Weights of a small audio frame classifier.
Model: 6.24M parameters, norm layernorm, activation squared_relu, layers 6, width 320.
Training: 14100 steps, batches of 512.
Data: 78125 training examples, 92.4 epochs.
Rows from block 2 of a small audio frame classifier, named by matrix and row number. Rows with one number belong to one neuron. Each number is 128 + 32 x the weight over its row's rms, rounded and kept within 0 to 255. All counts start at 0.
After each neuron's rows are labels from the 100 clips, of 14848, where the neuron reaches its highest value: "strongest on" is what is common among them. Only what is clearly more common there than usual is listed. The data: single English nouns, adjectives and verbs, spoken by a formant synthesiser in many voices.
# fc1: MLP up (model.blocks.2.mlp.fc1.weight, 960x320), inputs 160-239
# fc2: MLP down (model.blocks.2.mlp.fc2.weight, 320x960, transposed), outputs 160-239

fc1.436 [159 163  97 105 146 151  88 105 142 158 177  94  89 137 137 211 160 113 113 128  88 183  97 138 120  96 108 146 140 142 182 161 157 129  93 123 146 165  33 126 192 135 165 150 118 125 145 110  85 116 140  53 104 143 125 159 151 126  95 102  93 117 127 125 163 135 163  85 169 106 125  99 148 165 131 110 146  95 121 173]
fc2.436 [128  92 126 115 117 159 137  98 149  97 176  93 156 141 135 141 132 117 136 199 149 140 127 175 111 160 146 114 102 110 163  99 132 138 170  89 156 113 175  93 121 120 121 167 156 115 117 122 123  44 165  90  63 122  68 114 110 120  76 154 119 140 118 107 133  80 103 158  95 135 191 168 138 160 135 140 141 109  98  62]
strongest on: white noise; pink noise; /u/; /ɔ/

fc1.753 [133 100 137 116 117  96 123 143 133 161 141 126 155 160 107 105 131 157 113  96 111  80  65  99 140 123 142 144 193 163 137  96 158 105 179  71 133 145 136 118 151 102 136 123  84 116 140 150 166  88 129  20 117 183  87 167 160 108  80 142 142 176 164 164  94 178 145 123 174  77  98 169  84  72 126 121  78 123 103 123]
fc2.753 [148 105  85 228 113 157  75 167 176  64 117 136 145 130 126 134 143 115 176 154  82 125 122 128  89 157 152 196  90 196 120 160 104 152 102 212  93 161 101 159 117 127 112 139 201 111  90  95 150 137 140 151 135 120  98  96 126 144 140 129  90  72 127  90 150 118 142  69  88 112 156 132 134 104 149 134 105 107  99 130]
strongest on: /d/; /ɹ/; /g/; /ɔ/

fc1.118 [193 124 136 179 123  96 129 128 144  85 135 174 115 147 104 106 162 151 169 124  76 124 144 134 130 111 154 137 164 124 117 156 112 122 148 108 116 139  96 111 164 126 135  86  49 102 125  93  75  91 134  76 184 122 111 111 153  66  95  97 121 173 143  99 137 132 133  78 106 160  84 132 122 157 117  42 129 143 161 157]
fc2.118 [117 163 197 110 114 103 120 107 178 118 161 147 117  86 110 137  57 160 118 123 135  99 119 133  99 110 172 109 120 121 142 124  93 135 152 116 142 106  99 116 134 130 138 150 105 153 128  82 112 125 162 138  61 139 136 145 148 193  66 187  84 113 158 128 115  97 114 117 128 122 129 202 154  97 168 115 171 137 177 125]
strongest on: /s/; /ɔ/; /ə/; word: forest

fc1.203 [127 132 105 124 194 140 123 128 170 115 100 106 123 112 192 123 125  96 158 101 127 107 131 138 132 201  62  93 176 165 133 142 199 133 121 119  98 149 204 127 163 118 110 167 148 135 115 121 148 114 127  96 126 175 123 134  87  70 100 144 117 103 166 172 169 221 148 145 182 124 171  87 100 115  94 115 180  79  93 165]
fc2.203 [177 137 102 160 136 101 115 197 105 146 139 162 142 101 108 183  72 125  77 116 150 132 139 111  99 204 146  99 195 178  89 149 135 158  75 166 145 148 132  68 110 155  81 119 135  79  63 137 196 165  90 153 113 142 155 142 169 158 126 132 114 107 107 108 148 112  92 151 127  89  93 112  94 113  68 125  87 125 121 181]
strongest on: /d/; /ɹ/; /ɑ/

fc1.517 [131  76 145  91 102 137 148 144 121 175 114 178  77 145 145  78 128 116 197 154 137 103 139  81 123 139 213 132 138 164  95 120 130 134 212 120  93  92 151 150 116 108 153 135  70 125 126 154 152  89 109 137 168 155 106 147 100 149 109 173 125  90 179 127 149 155 111 180  78  99 147 140 145 171  94 147 109 167 122 110]
fc2.517 [131 111 154  56 153 112  92 161  73 134  66 144 112 159  83 120  99 154 121 123 125  87 178 132 162 196  93 115 143 118 122 132 100 152 102 105 184  63  97 137 108 128 136 138 129 176  61  84 193  96  73 109  81  68 126 133 192 128 128  99 159 107 154 197  38 105  53  75  86 103 149 227 159 166 122 119 172 144 104 134]
strongest on: /p/; /b/; /dʒ/; word: bridge

fc1.227 [ 93 162 108 142 136 141 115  83 122 123  79 103 161 110 160 108 142 125 118  63 129 132 201 110 126 103 127  83 160 145 113 110 148 135 119 106 164  98 116 138 131 112 106 133 156 109 134 111 147 110 101 104 152 132 191 195 201  76 155 116 144 104 112 218 121 190 147  60 156 162 136  55  59 118 146 136 116 159  94 169]
fc2.227 [185 102  89  79 109 141 134 158  75 113 139 104 150 129 114 142  39 115 149 137  73 125 120 105 121 161 184 156 108  51 141 137 118 110 144 170  58 165 183 124 103 138 123 136 146 107 139  62 119 134 144 130 108 178 153 123  61  94 110 170 130 164 138 139 110 127  51 101 138 111  95 141 165 111  99 179 154 126 147 100]
strongest on: /s/; /t/

fc1.232 [158 126 103  92 149 118 108 143  90 178 156 112 154  86 138 124 181 157 112 107 150 142 122 114 148 203 104 121 103 158 148 195 108 133  46 136 169 147 105 135 209 154 171 134 160 143 112 123 170 176 159  61 120 136 118 113 125 126  96 130 123  96 142 102 128 155  36 105 155 126 105 116 116 133 125  96  90  54  69 133]
fc2.232 [114 140 119 158 188 208 113 136 120 109 105 148 132 138 120 149 156 110 128 102 112 122  97  81 115 105  86 106 105 188 191  83 194 135 157 162 129 142 102 147 193 120 113 148 124 134  96 155 142  87  68 169 156  79 148  79 104 123 165 145 115 156 106 133 155  76  91 119 130 114 165 107 153 147 125  91 110 140 142 154]
strongest on: /d/; mains hum; /ɪ/

fc1.137 [145  84 114 136  92  90 139 140 135 114  99 187 106 144 140 119 137 149 126 108 114 130 118  96 147 140 109  63  69  95 160 171 131 134 203 173 112 149  51 187 143 133 172 121  42 130 130 183 106 188 164 147 128 179 101 191 187 157 141 124 120 175 154 109  98 142 165 121 109 132 121 223  86 158 145 127 148 119 148 119]
fc2.137 [163 171 143 181 112  96 134 175 163  45 101 136  75 157 123 128 128 151  87 149 139 117 124 164 152 117 107 192 122 124 109  73 159 146 137 142 185 103 160 166  86 122 132 142 117 114 131 104 120 101 125 191 123 129 124 158 113 156 160 144 178  76 130 109 161  85 108  83 118 179 124 163  91  99 138 149 113  83 149 123]
strongest on: /d/; /oʊ/; word: old

fc1.660 [184 181  87 140 185 143 126 122 125 154 144 126  91  95 178 101 128 154 111  95 124  85 144  91 157 114  97 134 103 152 164 163 141 144 165 102  63 160  92 120 189 133 127 101  76  60 126 181 105 132 146  48 136 157 110 131 102 138 124 182 164 171  99  96 165 147 146 162 101 138 145  68 129 111 164 118 146  69  54 132]
fc2.660 [190  82 113 108 177 144  74 184 119  94 132 123 134 108  69 184  98 174 144 118  96 155  99  96 153 132 130 104 125  96  93  93 139 208 138 176  64 120 170 128 137 125 156 110 152 135 105  68 124  82 105 117 128  45  82  91 107 140 142 106 115  78  82 106 115 128 118 132 136 110 117 169 141 141 157 131 115 109 131 152]
strongest on: white noise; pink noise; clipping

fc1.456 [120 128 132 114  93 141  73 143 175 110 181 154 115 137 150 170 146 127 160 113 123 126 136 125 103 126 186 132 173 120 139 120  95 115 146 145 135  91 121 186 142  92 105 151 105 178 173 118  62  83  92 141 122 148  87 167 148  82 103 125 167 106 175 144 135 145 110  69 108 149 117 163 119 106 104 113 142 138 140 143]
fc2.456 [ 99 139 109 118 112  83 211 153 143 238 164 186  93 184 134 159 162 127 132 144 138 102 110 125 101 180 142 116 155 127 131  95 124 145 123  88 126 132 160 164 120 116 132  79 174 141 172 141  82 113 111 167  86  76 119  67 132 119  65  76 130 168 168 138 167 115 149  79 125 123 151 139 169  69 107 194 105 150 164 133]
strongest on: /p/; /ɑ/; /ʃ/; word: shop

fc1.518 [163 159 112 130 140 123  97 139 210 163 153 156 162 141 165 151 171 139 149 151 136  93 124 136 129 138  57  85 108 143  95 166  90 148 129 147 122 129 154 156 148 200 171 158  81 140 138 182  98 134  90 108 123 133 142  85 101 101 102  75 149 152 127  85 183 164 125  93 136 120 147  93 219 166  94 110 109  85 109 192]
fc2.518 [152 121 150 103 119  66 111  56 150 120 178 103  78 163  94  96 101  79 137 155 123 122 124 166  88 148 140 185  44  64 107 133 115 148 166 100 159 100 158 143 154 101 101 130  95 111 130 144 199 125 120 156 106 104 149  88 114 107  72 127 149 137 151 136 142  74  89 164  68  63 112 116 124 154  89 167 137 159 194 124]
strongest on: /d/; /ɪ/

fc1.571 [145 166  79 103 117 175 112  99 130 143 146  96 164 101 108 106 135 127  79 152  64 149 121 125 132 109  99  73 112 128 150 154 151 108  85 120 117 108  82 113 200 188 127 138  93 105  93 131 136 130 130 126  97 145 146 148 164 122 163 107 149 128 112 131 216 129 119  76 180 151 131 139 153 203 129 123 104 122 111 152]
fc2.571 [118 127 151 143 160 126 158 154 131 104 144  90 112 122 136 119  51 128 149 146 141 117 167 113  99 130 103 147  84 144  87 135 183 157 145 122 132 142 106  87 125 110 125 140 125 133 136 101 148 150 132 117 111 122 122  93 218 160  84 127 174  98 123 145 131  60 151 107 163 121 155 138 119 126 150 127 119 129 108  94]
strongest on: white noise; /u/

fc1.186 [174 136  88 175 104 157 130 110 158 168 139 153 174 120 165 110 113 112 131 151  96 136 175  76 156 155 136  57 123  67 153 184  89 169 195 184 125 147 107 128 115 104 130  93  91  82 140 128 123 106  43  82 152 120 167 109 100 130 140 178 190 117  78 120  84 156 138 192 111 139 138 156 194 130 115 129 142 175 118 135]
fc2.186 [197  97 145 144  87 119 142  93 161  83 125 109 150 162 140 163 117 161 102 126 101 132 124 115 126 116 157 127 100 103  76 137 134 178  75 149 105 187 100 146 128  75  87 166 147 144 111 109 103 148 161 149  96  46 128 114 119 126 160  81 124 100 178 126  95 118 132 138 178 115 150 128 122 177 115 124 125 149 153 172]
strongest on: /s/; white noise; /eɪ/

fc1.155 [133  37 116 137  87 143 142 164 171 194 117 174  96 158 131 133 135 136 115 166 140 138 131 131 107 120 141 125  71 171 121 149 127 111 156 171 132 174 139 158 147 105 185 124 110 112 159 174 145 174  86 140 118 144 106 133 107 158 138 158 166 108 123 127 127 173 120 169  82 137 110 235 163 181  99 120 143 148 113 176]
fc2.155 [198 109  92  92  96 177 127 146 108 173 128 137  62 108  91 105 150 181 135 171 100 115 147 173 143 148 114 182 118 141 142 142  67 148 142 113 201  94 116 215 133 125  95 144 119 142 120 117 135  76 105 151 118  68 125 138 161 120 125 169 138 132 132 114 157 111  79 103 121 107  90 180 141 170 104 165 107 117 155 102]
strongest on: white noise; voice: deep voice

fc1.173 [158 103 146 168 123 113 156 135 141 100 127 123 138 169 128 154 138 152 105 127 111 111 182 123  96 141 118  96 202 143 141 109 128 160 115 147 150 145 147 120 152  91 137 144  51 127 165 132  74  85 104 119 111 163  81 150 146  72 105 104 162  90 111 168 164 184 133  78 111 130 131 140  93 102 108 108  68 156 136 113]
fc2.173 [114 165 133 158 104 122 165 124  59 191 133 169 176  75 142 155 182 174 143  64  80 113 110 163  94 149 169 117  85 147  82 101 143 157 110 113 117 148 112  85 109 147 114 105 174 158 192 112  85 107 166 169 147 115  92 109 135 113  81 101 138 118 153 121 179 167 157  68 162 119  79 198 147  75 150 168 123 191 148 116]
strongest on: /p/

fc1.422 [170 151 126 137  73 129 147  86 178 141 142 149  77  79 168 178 130 115  90 104 109 130 111 145 143 172  96 177 113 125 150 157 148 110 114 161 169 147 118 104 164 111 112 138 101 170 139 118 136  98  93  61 156 125 121 105 131 153 164 168 119  77 149  91 132 102 133 156 106 103  86  78 134 141 132  63 135 190 102  94]
fc2.422 [139 155 124 174 174 118 102 150 186 134 159 195 119 127 115 131 148 143 134  67  98 133 169 119 123 150 141  97 119 128 149 189 105 160 118 143  71 172 135  96 128  91 141 109 120 137  89  96 141 103 122 161 109 104 146  78 140 177 139 132 102 136 102 116 137 109 118 101 161 121 140 113 144 141  50 110  60 116 146 174]
strongest on: /s/; /l/; /ɔ/; /m/

fc1.765 [195 102  59 121 145 140 136 103  96 120  94 219 122 146 146 151 130 129 137 151 140 114 183 120 113 143  71 139 149 110 131 106 119 138 161 161  90 142 120 114 156  79 125  83 106 144 163  73 161 146  89 123 185 120 132  99 132 115  94 204 169 150 111 115 141 244 108 163 143 112 114 163 180 167  82 144  82 148 141  77]
fc2.765 [146 101 134 186  96 123 144 110 106 117 108 140 139 131 174 168 174 152 166 149 146 147 116  76 132  70 145 157 138 119 120 159 116  85  76  44  94 126 170 194 151  51 115 111 111 110 101 100  78 176 144 103  71  43 126 176 129 159  90  74 137 107 123 131 123 107  61  67 152 142 149 160 141 111 128 135 155 118 105 105]
strongest on: /d/; /z/; /u/; /v/

fc1.468 [127 118  81 125 178 161  87 103  92 129 127 150 161  90 104  68 156 140 193 141 113 137 162 107 143 124 112 123 168  84 112 195 118 163 212 127  95 120  76 119 141  82 145  92  54  97  96 119  57  56  64 103 111 136 201  70 150  98 112  88 173 134 154 104 130 129 119  81 116 149 157 145 147 181 157  89 102 130 101 104]
fc2.468 [177 163 204 150 109  96 140 143  98 171 175 116 136  89 164 186  70 174 163  97  71 145 117 117  76 167 174 112 122 109 116  94 113 140 121 167 141 148  80 181 118 114 123 180 135 183 133  86 111 168  99 152  76 109  91 140 196 111 144 113 116  91 208 117 113 130  76  66 126 164 126 171 192 138 144  89 164 149 177 147]
strongest on: /s/; /aʊ/; pink noise; white noise